Rows from block 11 of the image encoder of a small image captioner, named by matrix and row number. Rows with one number belong to one channel. Each number is 128 + 24 x the weight over its row's rms, rounded and kept within 0 to 255. All counts start at 0. Numbers have three digits each.
Before each channel's rows are labels from the 100 images, of 14848, where the channel reaches its highest value: "strongest on" is what is common among them. Only what is clearly more common there than usual is listed. The data: drawn human figures in many poses.
# convs0: first 3x3 conv (encoder.blocks.11.convs.0.weight, 144x144x3x3, each kernel summed), inputs 72-143
# convs1: second 3x3 conv (encoder.blocks.11.convs.1.weight, 144x144x3x3, transposed, each kernel summed), outputs 72-143

strongest on: orange top; orange trousers; white top
convs0.23:105095161111145123112138097087103107120137134160097118106119150137129138162107119113130156115097094160099145072120129130101157123132157129150115133164096132097099141098139116109097116095134120110145129110136171130162
convs1.23:108126142100131102158111117166149126107166105155172102108134183157157146183096109068097147077166130143119152119087114126148154133104134148111166120128137122164181145121159130107127156140123153083118106142080128126104

strongest on: black top; black trousers
convs0.66:178119116161160123102136128140096112170131079131112132107140115183130130178106143106142128104125145157135122081119131104119140109154112155089125165167126163154128141129101097158146117124119141115093130105133087120107
convs1.66:177128145151132137201112130155120147086152116138121139140143092107149102110157105073123123116119109129138128111136115099141108107141157130135169139126140131155078156137146100135089124111134110126108105148131130130131

strongest on: black top; squatting; blue trousers
convs0.115:118148109175169130123153100142144142152108088133154129096118155143094126163113102110161136107136130132121081141120154142059125106105103149163118117141127106117124146129138084120090139119136138047149139135089128119144
convs1.115:128127109153121146109152150114142184115083145114105105125140109158154143153153119127130171079155131121138135132095121170100101141119101162136149103118119109086153142121118125107125120097167090098122125134086146122114

strongest on: sitting; grey top; squatting
convs0.125:103095135094161130119114136139155111111128113105116152116114160108170106148145145129117103159129144142149112120134146094120139108157149108086124115115127082106138115165132122172142131154196147149158174159167076104148
convs1.125:125127169173110128146147113122091110110108138112132169160147125098163125157167165152121122152127130137093153137150143152117133164144142137131093141140148109158112160181102146147153163130181104137114147156162069105133

strongest on: black top; lying
convs0.87:155126162177101110114120118115121175155144103110153112096144093119107142142085157102076143092118109112122127137122096142104122107118129112128117136092141092125132139155082145136097113141109130083131131099125119115130
convs1.87:175139137160135079131129161119131108113079112131165109120107081135177123151149128140135160037154059109113174116132146117124122110151152125106088115132128104123110118121131123097115129132100166074136109088115114116150

strongest on: purple trousers; walking
convs0.44:153085132115129109088119117119139125127126116142088140152116121047154133099105165163115152118128082133169135160132104168114115158079125100092119126144142141136115090084086132117157131164132102122133118130118136131159
convs1.44:132136096168144159141160120087094125136109101159141128167132137135099145164155144140124146158108151154186135145103157143155111163125147093087138117131157126125119108136130181156104136125109154116122132127138179137176

strongest on: grey top; sitting
convs0.67:108118148137150069122081140106138123106136125107122095130117162145135093110177145105111124128149161122108142120114119094135173099131114117136127169125104112138157130125105138132119138131102146117124137150189126134198
convs1.67:150177123137164152165139188104086088131130125122135172138105145121168109095169158133128147064106129121096149136135141115121202123139127146104100099135114133120142135091141118168127131140148163116145133122156145072152

strongest on: orange top; orange trousers
convs0.39:128161135152119140110073126159099136164128127104107103113115132140147150111127136106122153128141107139072130102139150116149109092115128138155110113147141160143142142132135142158158131111130091112176051157115124102163
convs1.39:069104167129090075114136098160120123132140157132156169141175157140110122124133142165116118078153140115167127140094122134157150131070117112140166142121099095139149141141110116138161107135157138147138139114154083125134

strongest on: sitting; red trousers; teal trousers
convs0.11:108185133136099122095159148156141130135150153097118142144154095137135112134088186105118098140174176128148164155143165121180106170138123154123172118137130118149104134136115062135150140118137137087154127158122102140120
convs1.11:162114114119113129132139116116159125121126182132118153128167107157136102138139145163111139151119118127159138108137115144137122167117175126124100137150143141141128161130134119134131123112162164153163118161091139158162

strongest on: handstand; green trousers
convs0.58:092118107129121113106156140111104148132152122123128110121121140101136122165113107090122120136170195106125112129147112122111155157128112114128109127086195116142125138146107130140146091134113103130148094118123144157136
convs1.58:163088170136103107103119087112125149131087178087106167071127119084105146126159139124142151119144086135139130107150104132096108145155121157140105115107136157149170127169111126131110108118134148122161123100131149097132

strongest on: black top
convs0.15:157165101129156116149144149099108150182141193125136143110094098108097102166114116115141108134116162094106131086105068127056120100088101148146111144095109145139120134160136108145101115106131107115096168156124121111105
convs1.15:153141130122151147144139165137157142147104147174131123116120129155178125138168111134146147117158115083079172167121122141075134129122121168161116109148173086104126109098158087131088158149140131162139159169150127122115

strongest on: orange top; orange trousers; standing
convs0.62:146133151102132140162131141122144121104117104109113082120156105111145140136137142167172125153137144131117150121138136076170148149128106132168163143103115122158151127140136120147088125107087152101122121136163144165124
convs1.62:105086190132139112145108113113109080117133117163160151094151147130145152095093150091165138133151097116152126136157162119143101144124115155128158153113115157104166174112117171119143114125119173132129154140121132153124

strongest on: handstand; green trousers
convs0.5:149143128102155088123119126157120137149149090135055100111172132121111128131144119155124100141112126114160113140177154150163136152066100102108101137076135098128114097108117143125133141152091085143104140150100102144110
convs1.5:114118118131167081096088092133141155160193105136132109135125130149137126161130109141143081131148118134127129135129100126069134137089104104153088096113125131183131131155152133106144124162111127116111111093107129114108

strongest on: black top; waving
convs0.16:151133128113127113100142138129114159120105128121132141179090132094114108104163116112065111155126124110087086130108119144099147123129137104135138090165157159101118106145136139130154161137141113123114155132164075128182
convs1.16:134138148099136126142164143170148139143118139116152117145145123114157143144148127136145132158157160093141135095119136143157147102101149117101131091127136125135090128136126103145131169125110135154107121154136096107123

strongest on: bowing; lying; grey top
convs0.104:120108131122152129107145098159092136104124152117121139100132101167096105112148117127105146100141141127095106094132131112137144134137152124124142103180157091147096114122129148121117103135158138123125159084157145173124
convs1.104:117127086140129141151127116165148122100115124154147131098158107136126104092116115133131115130123108156120179130132183134157154139182144109131128188114133122133140136102127162079141175128098161146126138124116116101068

strongest on: purple trousers
convs0.14:118107085126119143113146129109171144148170136137150100149109084148118075117095123113144114078120144182125126130144092156126103154138098121151150101146122129122124166158156127131111146146122152094118114141115122121144
convs1.14:155157143129143132170175158122145109103120172131141119104097085137131115146109170123184155136126159140119141134153111106130139148137114177150133110128179128164130195157164133128108125176127172164126118116128187105132

strongest on: orange top
convs0.90:109149129084162133119159105143106120148186132117107103076131145147137097119135121144138118119094118105129119136115130104134126140122102120167131139126075123128126132118094135113153136129088110097101066155173094151111
convs1.90:104120162089133112138138101122134115133116122124109148132112167186156140135139140148171160137096105124155076144126144102122154162109144152116183181138121155141096106134151146109133144107154154138159096083107154147130

strongest on: grey top; grey trousers
convs0.106:104101144111152139101109111167110114153076172102133125114115130164156157115138107139132131123117137166133115138113133122157113120134143093127176103092115160080182116153128145130138122126143155109104095100107138099138
convs1.106:178114157114130108115110133096166117109150135133144140114109122108115142126140154130095145137079110117122139123161162110112103106132183111160137169170122148125154118147149112139158133163130146116113159121177151131128

strongest on: purple trousers; arms up; waving
convs0.40:170156119110114141078098163113124141106194102125152117076139131084116103110129120098118149111180127132138141130129096094124143113158120115127157083116125169149088166184121124118126126130116121120134106093153087121108
convs1.40:122177132171132104152147108129079109102099149110137133121130078108141090121139129143149189158192142141144099133111169126131108156111106172115155131120114153088123109095163146139112139137145151117142100079109146143139

strongest on: handstand; orange top
convs0.98:129105147088120132106104128102128152131117108122072100143157134106102130144142134097142114152129115112124118099116131156121129095135103149140105122117106103128128084112152118151127143098090055102089104108108116138107
convs1.98:151143137106120158131098129165122127162146135158081138105119148178107165120146140091134073106108108146148170144096146138115142095140087127151140164144183139096154122130124093154130115103091123155185141133098097097152

strongest on: orange top; waving
convs0.60:133095107087142148123132111103122088109110101120115096152131112143153142086161137077156122150119095086094132066182154145103110117119127110177114099112141154149092135166120173147136115151133110100134093125093153085104
convs1.60:109118140121137102093095144142080113153139079113108154094124145128112129087117106152116155081145102107098118139117135130143127170131135096124126158119143141105159128117144109153140125148103138097118115100082146147107

strongest on: sitting; purple trousers; bowing
convs0.134:142144199106132125113125089148164127095121109121133145079123091130086109122095142116129102107151124157160130183114086054140098106090127146118117161110126097125069099151163135156119109106154146119151139111140103141064
convs1.134:142135178157169119147135102141121137095125174149155139141184090128149099140116132168141112112185130175127113136125102116147128109136156148180184166161162070169138115136135111158101174087124139137135113157150197157148

strongest on: grey top; squatting
convs0.110:091084104074089104138139133114134137106144148106132173112098152155123131116115121114156125153130153135116171118137086095087120156095115118108112151131123123150094128138171132128107164093084130156140152146127140151130
convs1.110:165123116100131118134144126122164167108155143200161128097125172163144102120120144103107107139140123141111122166129141143103167124130159147114125183105136145116144139123120152147124135131101195120154153129166125152120

strongest on: sitting; pink top
convs0.88:096136124134106099130097136098105159156138097125108112099130121205116115093092134112138103145153135135153110129139113122123088108170162077146143119109084151139092165163099145145146133140101145112128088109121100132069
convs1.88:112144132139126077089150102120086123146098169125105136126139116152127083098118142122184154115153110141104159106172113103109150116118098130125142172118078124138127157176112141105115098136096177104139101128088125131136

strongest on: handstand; green trousers
convs0.112:147124145142159136104111163156143145100101118117101136085140120139095072123128143119161141103155114143115125117134128141159146121117117109115116149084108105091111091141102137102116111160107166166139144117163184110167
convs1.112:097128089139126136156143138167097151133123120152131103183123129143120105118124093173126138110137114152103146165122125148094117137110137115115094062122098112126128162145170171165124164120108132166139127138144150112124

strongest on: sitting
convs0.142:136113143116111112136174092110124132135119149140151160140156160113179139130141133129172118126153153130136095131140156129167089169147122144112159111139196112148096146146148134126138115067119160138128181151090120147170
convs1.142:103085136131137148161152121135139132116151194177148139141115162090151152158121167118154122168143155126124154129148092132136116153161133199135105126148150144135140153179122160131098162143128139143138144122157127133117

strongest on: sitting; hands on hips
convs0.21:101097106121112127114154122105167084123161109132083132131123099100144138126103157113160098145101116134133116154138084139119098127148112119140120148130148126186139144183122105119121127177124118116136128152094049146123
convs1.21:128117100162093114108125161072091078137152091159149082160107137128148099126160128135171134137149102131121118146142096103135156174115090144105108179121120144096150169160121139122127114164081157127096155126104107098122

strongest on: handstand
convs0.82:119112151146125086125108138152084169091152093111140118095144120143146116128126118104098092113129098121155122143149140119124128086132137108045111152137133074134139123147132161121113127163091143116134119114131098077164
convs1.82:143115139146141081139147119099092117134106102155110128143104133080146097135150124136092108073137095134104118090153139132120162145154123097125120114125155142152118123160129140153145137190095117110090134121116140134148

strongest on: handstand; white top
convs0.30:156098158112096125098108090136186111132121163143148114144116131117100085083096126127111107119145111115127151158111118158114125095089097119120138120087111095120172125093103127162132118157148077133082145144178121105078
convs1.30:128147149108143136147119149102104115150110136149121129098104125150113094086142128167107114122116113157090112172143097115134136078087151126162091118130149082128141147150116101159098136133153117160124194162116119098108

strongest on: bowing; walking; grey trousers
convs0.49:121126126127124110125090120118151091172161116139124109106137122112100125134124145137105179109144158143123111113112149115142122137151157145158130130092100111110123136151121120132125099124119164081120125091140156143094
convs1.49:112101128129151108160121110145104102144105150125094139111132116186120124138118127117100140122092113150147161119086121121112066112097137111099116099137120113097138120131110131157096091089135140101129118139102161129095

strongest on: orange top
convs0.111:147136155138137156161120080165092106134145131125118105115111127155108095144118132111138116131086116122133135094147133123085125143093104123115113147108112145101133153125100149150148122104113125109138117135091122115070
convs1.111:109154164101157135161116120114113069134148095138161112095123123152117160116142135085111080097110135116120122127152116105093105092102076116129139162121139107158178159115150138097141096141108132132115147138103136136118

strongest on: grey top; standing
convs0.6:091107050120134117095134135094139134105121117130135139114111090146138101082102140126133117164137144127093137114111140160124121147098121120101160106127175109154114162156133117110137137105103139110140133142104108137108
convs1.6:141142075155129120080154099120132157123139151165104127107151084081104109107118116120144181158134150113146105148127152163141064129156122145117171102118129114095124111144164161146136106163105147123131152137095165125137

strongest on: purple trousers; purple top; squatting
convs0.12:112086108132089119147108134126133095154130174109077147120123098130126140136133150115168102111124117098110095140146127099069104123118132120089113090146169148116104131106126145177173172151118157096160129148082134138128
convs1.12:085179112146151139070106159127161123117125155142159107114120159124075143083103167126126143112148148103151105136106134189148111101099142122139094115129158129148111122104125154146113114154140145146153128090098150141164

strongest on: handstand; yellow top; blue top
convs0.99:112107062130124153130096166154145178145099127130115118128117068106148113108102169127132106152147068132128143128113113157150131097088127156115123114138146148103113132142104192150136148122118113112149132120103109130133
convs1.99:125151079135105145119135154128139145163140120126126109140159122152150103085157144146111150135138113154101135094104120140118122136166143095152118114135138105106155160087140128126094163178112061167151123143118144112141